From a checkpoint of a small contrastive audio-text model.
Data: trained on single English nouns, adjectives and verbs, spoken by a formant synthesiser in many voices, 78125 training examples, 12.0 epochs.
Rows from block 11 of the audio encoder, named by matrix and row number. Each number is 128 + 24 x the weight over the matrix's rms, rounded and kept within 0 to 255. All counts start at 0.
# convs2: project pointwise conv (encoder.blocks.11.convs.2.weight, 200x800x1), inputs 0-88
convs2.108 [138 158 137 124 135 167 131 129 163 144 135 162 151 115  98 159 192 123 145 123 126 165 132 143 136 138 130 118 129  99 110 109 154 132 160 111 142 104 169 116  84 152 156 148 123 109 105 158 166  56 141  96 103 103 149 143 137 181 128 130 129 115 176 144 141 117 118  99 142 127 112 139 134 127 133  84 112 102  85 118 153 120 108 126 164 194  78 110 155]
convs2.109 [167 116 142 104 139 115 167  73  89 117 155 143 100 136 119 147 165 114 129 122 108 118 167 110 143 108  93 123 157 128 168 174 107  95 131 207 156 136 130 133 104 121 147 146 137 149 123 139 131 125 138 120 148 137 121 136  81 139 103 143 128 169 162  82 137 168  87 119 100 135 126 151 150 136 153 135 152  88 141 118 132 108 133 175 126  93 111  87 164]
convs2.110 [136 115 143 138 147 108 135 110 135 145 117 135 130 142 106 125 143 150 117 131 146 115 136 171 126 133 134 118 152 125 141 122 115 104 150 146 124 154 126 130 121 180 115 123  90 162 120 158 132 110 129 112 109 119 151  91 162 136 156 115 117 114  90  96 142 123 151 155  91 100 128 119  98 139 101 105 121 118 162 171 151 153  97 128  75 141 123 102 138]
convs2.111 [179 151 162 138  52 127 123 149 124 104 113 138 154 164 113 131 149 114 155 105 153  94 117  91 106 142 108 131 132 130 142 102 155 128  99 140 174 110 147 102  86 159 130 101 156 149 132 124 145 135 141 143 127 126 175 118 111 125 145 111 182 121 119  81 180 121 125 114 123 107  90 134 135 127 154 129 112 130 118 133 156  76 171 108 167 131 116 131 118]
convs2.112 [104 124 129 125 146 102 159 140 143 150 122 132 146 139 153 103 152 125 116 125 105 143 113  89 139 157 108 152 127 112 132 140 119 134 149 120 169 121 146 122 102 119 109 111 126 118 143 147 127 155 151 154 113 126 164 109 207 111 109 109 116 143 129 171 125 124 110 132 141 122 131 144 130 119  97 124 122 128 142 150 110 109 122 122 129 178 159  88 114]
convs2.113 [195 154 126 150 115 123 136 120 111 172 113  86 133 121 121 129 128 100 162 104  94 144 156 105 116 124 164 101 108 142  98 155 145 131 153 125 138 135  68 101 113 146 180  87  95 150 133 148 120 160 148  75 164  90 140 125 101  98 118 130 132 166 130 153 140 183 142 133 129 144 128 108 115 151  91 164 133 128 125 153 146 120 124 116 113 115 158 116 128]
convs2.114 [136 174 171 141 139  97  95 141 129 130 116 118 155 106 121 149 124 104 146 148  80 131 121 132 108 148 135 114 109 175  92 103 162 170 149 120 187  91 152  97 123 160 129 134 158 125 140 126 119 139 137 113 101 120 133 117  90 148 134 117 104 147 126 168 120 150 174 122 128  70 136 107 133 168 117 126 139  98 134 179 115 123 135 164 120 109 148  97 133]
convs2.115 [140 191 103 142 109 123 118 122 118 127 131  88 159 125 143 113 128  91 145 106 125 117 140 134 115 189 109 122  91 107 168 134 102 135  87 121 121 151 129 140 133 130 125 145 129 144 129 159 114 116 142 127 107 141 163 123 157 118 142 173 162 117 117  82 114 158 115 143 114 190 154 156 147 123  82 118 110  98 150 112 107 175 131 147 163 162 118 110 127]
convs2.116 [162 112 170 167 109 109  95 106 114 162 119 152 124 138 109 135 128 136 129 122 182 138 145 137 138  97 146 131 133 123 121 109 152 145  90 131 169 142 135 145 123 139 137 162 102 128 118 122 132  71  72  99 115 122 152 152 119 140 156 137 142 156  91 117 147  84 124  97 136  95 122 140  81 116 121 111 130 138 122 130 146 150 149  81 176 155 116  95  96]
convs2.117 [134 103 155 144 136 112 114 123  74 158 129 127 145 118 118 114 100 141 108 126 121 159 107 132 131 154 122 156 148 154 102 129 119 146 129 199 174 127 124 115  99 116  95 155 163 139 123  69 106 120 118 146 154 105 128  87 103 143 129 131 133 115 150 124 151 143 117 106 105 145 147 138 150 121 119 124 123  91 153 119 147 163 123 142 135 122 107 121 116]
convs2.118 [151 123  94 160 139 104 160 112 171 117 142 104  72 155 175 135 161 127 133 129 157 135 116 139 113 139 117  87 121 138 112 148 123 121 158 142 169 101 137 107 121 120 135 116 107  88 121 143 152 126 132 142 115 107 131  96 105 148 119 132 101 182 147 123  85 130 119 136 163 167 112 139 101 140 115 127 145 129 104 123 127 158  98 129 144 173 131 122  80]
convs2.119 [ 78 125 108 123 145 146 140 127 131 130 146 135 128 111 148 110 133 125 121 180 161 150 127 153 143 157 107 105 119 149 126 101 109 125 120 149 158 115 151 132 138 150  93 106 121 135 151 117 122 139 112 141 122 114 131 134  99 144 158 111 130  74  94 133  94 130 101 107 140 171 118 135 163 154 113 145 139 149 122 140 136 119 156 109 187 134 133 138 147]
convs2.120 [134 117 130 120 119 107 110 185 127 135 115 149 121 174  90 113 139 120 117  98  93 170 132 114 166 173 154 117 181  93 140 112 122 127 123 144 115 110 105 146 118 127 112 122 159 111 105 140 102 168 116 114 112 122 149 102 123 137 162 121 133 160 139 114  93 121 160 125 131 134 104 115 130 216 104 115 137 101 153 201 131 135 120 164 138 140 140 108 160]
convs2.121 [131 121 159 164 127 100 167 194 116 136 145 102 128 156 114 137 122 136 145 154 137  94 141 122 142 145 112 122 120 159 100 117 116 123 121 125 133 143 106 118 117 159 131 147 105 124 128 124 118 126 128 140 125 134 109 111 118 133 172 163 127 100 123 157 120 121 154 104 196 112 146 151 116 103 167 132 136 128 179 101 121 169 130 119 121  92  68 142 123]
convs2.122 [141  91 133 130 103 130 115 112 149 132 142 147 149  88 110 129 109  96 134 105 167 140 119 139 154 124 144 133  93 121 106 103  83  94 113  59 127 130 110 138  96 127 168  68 156 123 150 150 142 137 172 120 133 128 136  86 178 111 139 122 142 161 142 127 154 113 106  98 163 148 150 104 167 139 132 114 121  77 115 135 151 106 120 133 144 132 154  84  74]
convs2.123 [122 147  93 131 146 138  93 168 127  89 141  90 105 160  81 116 117  98 113 156 114 141 120 136  91 106 122 153 112 133 120 133  74 145  63 144 140  95 119 143  85 134  94 137  68 124 153  94 129 132 106  78 128 119 147 111  77 123  93 159 140 131 110 154 169 111 154 147 133 161 132 162 105 112  43 112 118 114 136 119 129 102  80 152 174  79 111 126 129]
convs2.124 [119 137 153  89 136 116  90 124 110 139 143 134  94 129 128 157 104 139 118 122 189 117 143 123 130 161 112 132 110 118  79 119 153 108 175 107 144 139 136 127 155 161 143  96 123 118 112 113 157 162 121 108 155 112 120 159 100 115 127 119 127  80 137 160 135 100 136 136 162 124 164 160 177 181 146 147 113 179 129 146 128 134 123 135  95 136  95 124 149]
convs2.125 [144 128 152 134 109 138 129 148 115 132 149 113 150 108 113 120 131 153 116 138 124 112 119 113 124 118 165 186 133 123 126  98  96 143 121 114 142  91 135 142 112 156 102 121 107 114 143 133 100  55 129 131 115 130 121 163 123 131 149 126  87 134 117 116 107 119 171 114 117 190  95 161 177 123 159  95 133 184 155 111 138 122 113 171 144 142 139 134 141]
convs2.126 [ 89 104 120 159 135 125 138 119 130 100 111 109 101 107  90 118 126 119 103 165 118  89 111 118 105 120 164 111 139 115  87 121 110 120 128 153 127 116 143 157 108 137 145 102 181 187 109 128 145 157 125 146 162 133 117 127 107 101 156 163 107 136 151  88 139 129 137 127  98 107 155  82 124 130 103 107 140 116 149 138  97 109 151 172 128 103 119 153 116]
convs2.127 [164 115 142 120 113 135 115 144  96 143 153 125  97 145 136 123 130 117 118 140 134 130 122 133 156 146 145 159 171 153 125 179 115 135 148 143 178 148 158 117 111 143 138 115 147 140 145 141 139 127 100 128 141 140 156 171 142 124 117 118 157 108 111 112 142 122 135 120 157  57 110 122 154 123 110 135 153 145 129 136 131 159 131 144 129  82 115 158 134]
convs2.128 [133 119 120 181  95  85 141 146 143 111 111  88 112 102 158 110 119 138 132 115 113 107 120 124 109 140  90 126 112 179  90 109 105  96 110 112  74 106 125 141 137 204 151 134 125  90 144 137 111 115 106 119 135 121 120 148 166 151  73 134 129 142 182 186 106 115 141 139 129 123 128 127  67 135  87 184 133 117  84 111 150 122 104 123 154  92 149 102 135]
convs2.129 [124 141 141 142 132 161 104 128 125 143 162 175  89 134 141 142  62 128 111 133 127 127 134 137 124 153 138 131 178 128 165 147 115 151 191  97 130 171 113 115 116 138 130 109 144 104 135 116 130 213 137 101 120 158 103  97 112 155 174 114 147  78 125 170  95 133 121 113  85 129 144 120 165 158 138 179 105 131 176 126 140  90 145 171 125 131 115 135 155]
convs2.130 [126 138 107  97 123 104  95 129 140 148  78 138 146 113  83 138  77 138 181 136 155 193 152 143  90 104 116  99 113 138 121 108 156 140 116 154 186 158 193 116 129 137 131  74 113 115 146 137 118  99 108 116 132 136 128  69  97 140 166 131 108 161 131 107  98 159 135  47 115 173 108 122  97 116 160 136 134  98 125 123 125 126  89 154 119 121 148 131 150]
convs2.131 [112 126 141 145 143 182 147 115 124 143  89 176 148  89 159 142 173 135 119 146 127  90  95 158 142 174 143 100 100 115 145 177 107  98 110  82 136  90 142 144 129  68 141 105 100 160 160 158 133 153  92 165 144 112 135 113 106 108 129 113 102 103  98  93 126 125 113  95 123 172 142  88 135 118 109 178 126 141 133 101 133  87 112 113 122 137 117  96 111]
convs2.132 [100 107 143 138 107 131 143 125 119 125 174 108 149 113  78 164 126 103  95 167 133 124 132 122 102  90 105 121 140 128 146  57 160 123 142 108 125 145 120 154 137 101 120 148 112 102  61 158 147  83 106  98 128 115 107 167  81 126  92 115 111  90 136  97 127 143  80 139 101 133 120  96 105 189 133 113 113  74 155 149 163 136 130 116 149 104 119 153 137]
convs2.133 [148  97 132 164 133 131 161 116 132 148 118  97  83 137 102 114 142 127 128 113 100 142 136 119 122  95 145 142 133 100 158 118 142 159 160 129 128 153 114 137 159  73 108  87 110 165 168 134 134 143  91 132 143 168 131 158 145 173  88  99 151  83 129 169 122 139 132 117 121  96  69 121 143  88 152 110 102  94 133 110 140 130  93 131 146 111 120 167 154]
convs2.134 [ 98 127 130 132 123 108 119 176 117 133 137 108 139 116 132 164 150  98 109 118 130 175  97 192 138 108 115 134 103 144  84 175 145 127 141 108 144 169 111 104 120 157 143 154  93 153 114 137  83 116 125 120 126 156 138 145 146 122 121 155 135 146 188 125 114  87 131 158 139 142 104 147  97 141 156 121 143 113 142 112 131 138 109 153 147 131 149 136 108]
convs2.135 [130 141 131 123 147 117 161 167 156 171 189 146 110 148 157 126 183 153 122 113 169 132 124 118 120 140 119 147 146 142 132 131 110 143 130 175 186 120 132 131 118  90 123 115 149  77 144 149 118 124 140 126 130 112 112 128 130 137 156  99 141 137 172 106 145 186 141 134 154 123 180 119 110 141 163 156 120 167 148  76 139  95 139 121 131 135 135 129  58]
convs2.136 [126 117 127 122 158 162 144 122 149 153 100 122 103 105 141 109 110 159 141 135 138 117 150 139 135 131 146 161 100 110 178 166 145 116 154 137 107 110 155 124 167  80 126 131 118 103 142 101 155 157 129 139 136 124 164 126 113 130 138 123 135 134 158 106 119 143 132 171 184 145 135 149 106  88 131 138 101 122 114 119 121 133 124 141 130 125 146 122 103]
convs2.137 [110 144 155 115 145  78 109 128 151 134  88  89 141 135 157 123 114 106 114 125 132 147 114 118 165 135 119 128 106 192 138 132 150 136 132 105 175 175 107 142 135 142 140 116 129 133 112 140 127 138 152  99 128 138 142  85 157 139 111 137 118 130 150 126 172 164 120 147 133 119  89 132  93  86 151 159 114  79  81 138 111 119 128 141 104  98 138 139  97]
convs2.138 [182 104 143 131 120 119 132  71 160 144 133 101 134 101 155 159 116 103 150 155  74  75 123 145  46 127 127 139 143 154 160 115 133 135 117 130  70 117 183 147 126  83  66  83  96 138 127 113 121 165 126 141 150 141  91 144 136 117 140 134 121 194 105 140 112 114 139 105 152 123  95  96 136 128 133 143 154 114 149 148 123  99 165 112  79 139 141 130 144]
convs2.139 [101 117 150 112 150 161 126 138 159 107  96 141 147 144 137 101 107  72 125 128 197 140  96 110  64 126 120 146  75 109 125 148 141 118 118 133 133  95 142 111 102 157 180 136 170 154 124 144 150 127 114 159 155 131 115 115  98 123 108  99 111 104 165  91 155 118 118 149 115 148  95 136 137  80 138 127 117 100  90 150  89 161 126 191 119 156 161  86 129]
convs2.140 [151 109 145 125 115 134 136 104 123 134 106 156 176  98  61 155 103 119 122  92 105 123 114 100  96 142 116 122 134 145 128  38 107 143 138  71 118 166 145 169 124 159 124 142 111 164  88 151 129  93  65 155  74 163 132 102 179 147  93 117 137 120  94 132 183 123 122 160 121 151 112  74 138 106 126 131  93 133 142  69 127 131 167 116 133 122 131 127 139]
convs2.141 [161  98  76 132 121 119 138 131 111 146 111 138 144 135  89  92 125 108 124 108 140 136 128 181  93 118 149 149 124 140 128 131 129 127 119 128 138 173 183 125 124 126 140 117 140 115 129  98 126 195  96 158  96 108 110 145 146 114 141 141 164  79 152 141 172 141 101 138 106 178 112 131 168 124 118 104 164 111 126 111 111 132  94 134  95 120 110  93 155]
convs2.142 [139 129 134 106 126 159 117 153 145 132 119 120 130  97 148 136 136  98 106 119 146 168 136 142 102 127 111 126 123 134 120 132 110  75 133 133 155  90 143 132 123 127 119  95 149  91 126 136 111 131  88 154 117 154 141 108 161 108  77 119  84 133 162 131 123 140 123 110 161 118 112 127 128 138 134 148 151 115 156 145 186 121 127 126 161 119 164 179 122]
convs2.143 [114 114 180 134 116 112 163 121  98 109 112  80 145 119 135 145  60 118 155 141 160 113 139 146 106 124 114 145 123 147 128 126 179 120  93 119 130 206 159  94 114 129 121 125 107 160 133 157 111 116 141 119  84 167 123 158  78 124 131 101 115 103  72 128 121 134 125 125 170 136 100 125 155 136 103  74 125 107 136 141 110 127 123 148 145 161 142 114 121]
convs2.144 [149  83  92 116 112 145 110 132  91  96 131 132 123 158 118 159 130 112  85 114 145 140 100 144 134 153  90 134 118 145  94 125 120 129 107 115 166  93 164 164  99 150 142 171 137 100  95 155 129 107 135 101  92  97 153 107 133 140 127  97 108  99 176 100 139 151 122 149 156 170 150 129 163 137 121 126 133 165 128 131 115 103 125  79 147 111 116 169 161]